From a checkpoint of a small image classifier.
Training: adamw at rate 0.0013, 5200 steps, held-out accuracy 71%.
Data: trained on small renderings of single solids in any pose, 98750 training examples, 3.4 epochs.
Rows from block 5, named by matrix and row number. Rows with one number belong to one neuron. Each number is 128 + 32 x the weight over its row's rms, rounded and kept within 0 to 255. All counts start at 0.
# gate: MLP gate (model.blocks.5.mlp.gate.weight, 640x160), inputs 0-79
# fc1: MLP up (model.blocks.5.mlp.fc1.weight, 640x160), inputs 0-79
# fc2: MLP down (model.blocks.5.mlp.fc2.weight, 160x640, transposed), outputs 0-79
gate.1 [124 125 152 151 137 154 171 127 106 114 150 118 154  96 137 108 162 143 157 110 153 174  77 155 135 126  82 117  63 118  96 160 137 122 161 126  98 106  88 180 180 134 134  84 175 119  83 110  90 145 115 118  97 145 148 165 149 120  88 170 143 127 154 155 134  63 105 136 139 153 167 135 110 208  32 117 149 141 122 142]
gate.2 [161 161 127 117 123 138 158 149 141  81 143 171  96  98  94 125 154 138 101  98 157 134 128 111 104 137  90 173  83 151 174 171  88 139 161 140 180  66  97 117 124 124 104 154 171 126 254 123 120 127 120 156 130 139 114 108 102 146  59 133 167 108 101 171 127 118 124  59 125 152 116 135 156  77 121 112 109 111 139 139]
gate.3 [111  75 133 129 144 121 147 123 144 166  50 148 145 161  76 154 124  80 157 146 184 155 165 137  74 198 124 124 105 160 119 108  94 108 120 110 113  83 126 124  99 138 107 115 105 103 116 112 155  64 172 206  70 161 158 119 159 104 146  56  75 123 114 121 157 175 175 142 149 116 145 143 144 155  73  99 169 117 102  98]
gate.4 [108 183 168 120 174 135 194  53 192 114 128 110 146 142  87 140 110  99 109  39 101 120  80 132  95 124 135 103 147  97 120 130 135 125 150 107 123 112 154 180 104  92  36 178 105 132 121 132 124 133 122 134 145 145 150  85 104  81 131  82 130 117  96 117 136 138  59 151 165 154 149 154 149  98 166  78 115 150 118 135]
gate.5 [133 103  95 138 111 164  85 126 155  92 102  88 159 133 121 162 100 114 132 139 123 102 124 153  94 125 149 162 166  41 107  53 152 143 114 126 167 133 153  92 147 119 102 166 129  65 132  55 131 148 137 129  70  86 172 144 172 166 113 141 140 179 140 161 105  85 122 109 113  98 154  83 111  95 112 158 168  98  85 144]
gate.6 [205 195 142 111 141 129 135 143 107 112 126 128  92 104 138 114 100 143  92  84 178 111  53  95 120 133  75  88 104 161 100 130  86 170 109 133  64 132 136 128  57 134 113 162 143 121 189 118 155 163 121 110 126 199 136 160 130 111 135 185 166 121 104 145 192 162 106 131  98  69 161  96 178 134 132 199 102 148  89 100]
fc1.1 [177  85 105  86 107 161 151 103 113  90 150  87 134 141 196 127 185  88 113 154 131  83 105 108 160 138 139 165 193 109 170 114 155 168 102 183 176  85 115 144 151 144 109 191 164  92 155 106 162 135 115 185 118 112 151  55  95 133 137 107 131 114 138 110 151  60 167  77 106 147 137 124 104 133 132 153 135 109 159 156]
fc1.2 [ 95 118  89 121 165 118 160 148 111 147 103  54 131 113 180 147 109 105 130 154 118 105  89 137 150 132 102 146 127 105  93  91 167  98  86 129 124 135 177 168 142 107 186 133 106 106  67 146 138 105 181 122 126 137 103 175 199  86 143 128 149 171 148  78 139 152 111 150  73 109 140  73 158 176  90 169 157 146 173 150]
fc1.3 [138  83 178 143 130 131 167 147 114 117 166 187 126 170 149 135 122 110 195 112 169 158 171 142  78 138 136 170 146 144 110 113 122 101  86 132 101 158 126 125 116 123  80 128 109 118 145 108 105 162 122 144 160  94 146 143 130 106  74  84 150 132 134 111 175 117 170  96  99 160  94 151 176 141 157 107 127  69 155  91]
fc1.4 [115  61 118  71  82  89  83 172 139 139  93 114 119 104 159 125 167 176 100 152 115 132 143 167 175 136 159 140 106 117 105 101 122  75 151 148 112 167  57  70 123 108 138  96 156 132  84  75 161 186 109  87 128 109 137  96 153 168 105 144 115 192 109 145 100 115 140 116 124 102  95  97 126 165  54 155 126  81 122 123]
fc1.5 [ 97  80  99 126 149 201 170  77 111 140 121 127 194 151 118 132 147 155 163 111  93 133 120 127  35 125 123 160  87 161  96 110 200 126 187 114  59 118 168 125 144 115 113  81 160 158 127 114 100  77 122 147 150 107 173  77 152  97 142 105  90  86 143 186 116  92 129  96 144 224 156 165  97 123 141  80 121 113 143 136]
fc1.6 [ 69  82 160 159  92 130 130 114 161 151 137 179 171 139  95 172 106 152 131 132 102 149 152 175 138 154 123 145  95  54 136 124 134  70 146 166 152 111 173 127 168 153 133 150 135 136  93 150 125  99 138 113 136  87 107  87 102 149 114 111  89 147 212 138 120 146 133 130 102 158 138 171 108 151 158 123 128 126 150 135]
fc2.1 [136 149 125 117 114 154 106  87 134 165 139  89 115 133 108  47 191  93 107 120 125 161 103 138 126 105 147 104 157 106 136 114 160  79 194 101 158 100 108 125 132 129 106 161 152 122 122  73 111 153 196 121 149 163  55  97 164 131 128 156  77 124 199 133 187  74 101  71  57 118 138 155 130 120 106 138  98 130 124 159]
fc2.2 [144 144 109 156 105 124 127 110 113 137 121 184 136 140  74 143 146 123  91 114 130  83 155 143 134 117 146 122 113 105 124 175 145  48 145 173 132 110 110 137  77 138  86 170 173 160 158  90 130 153 143 110 102 185 160 128 104 149 129  64 124 129 110 150  83 124 143 118 167  88  98 134 195  91 155 159  99 107 146 183]
fc2.3 [ 89  92 200  73  92 122 137 106 126 154  88 188 112 123 110 125 117 105 140 164 135 106  90 156  83 138 119 104  84 134 104 135 168  35 182 158  77 129 103 137 123  75 155  94 106 119 142 145 194 114  97 158  98 164 153 139 159 106 113 137 162  89  75 107 183 117 152 118 137 134 164 146 207 150  98 118  99  92 136 103]
fc2.4 [168 154 155 188 171 177 205 134 136 121 160 113 133 120 107 130  70 106 185  66 138 160 112 140 129  98  64  93 155 137 138 136 109 103  87 129 144 110 205 152  73 138 110 145 106 143 143 157 106 128 146 188 151 137 171 100 104  82  86  76  83 115 185 118 182 138 110 120 134 123 121 128  88 128 143 122 109 153 144 146]
fc2.5 [118  72  10 156 120 182 112 144 147 120  92 118 170 126 137  71 163 135 138 102 156 168 140 131 190 117 139 125 108 124 151 106 124  67 141 166 152 129 110 119  53 119  76 149 167 142 177  42  89 104 141 121 151 194 111 104 150 162  89 170 114 147 184 145 123 148 126 127 174 118 112  93 165 134  89 137 127 144 139 129]
fc2.6 [145 112 173 137 158 150 167 152  89  84 144  75 196  99 140 141 109  91 129 115 137 145 106 104  83 119  73 139  93 164 121 108 123 127 157  62 132 166 143 187 114 138 103 134 108  43 124 114 169 145 136 127  85 151 162 124 134 174 150 189 132 131 145 147  95 124 155 113 135 176 141  60 197 105 120 144 151 151 109 116]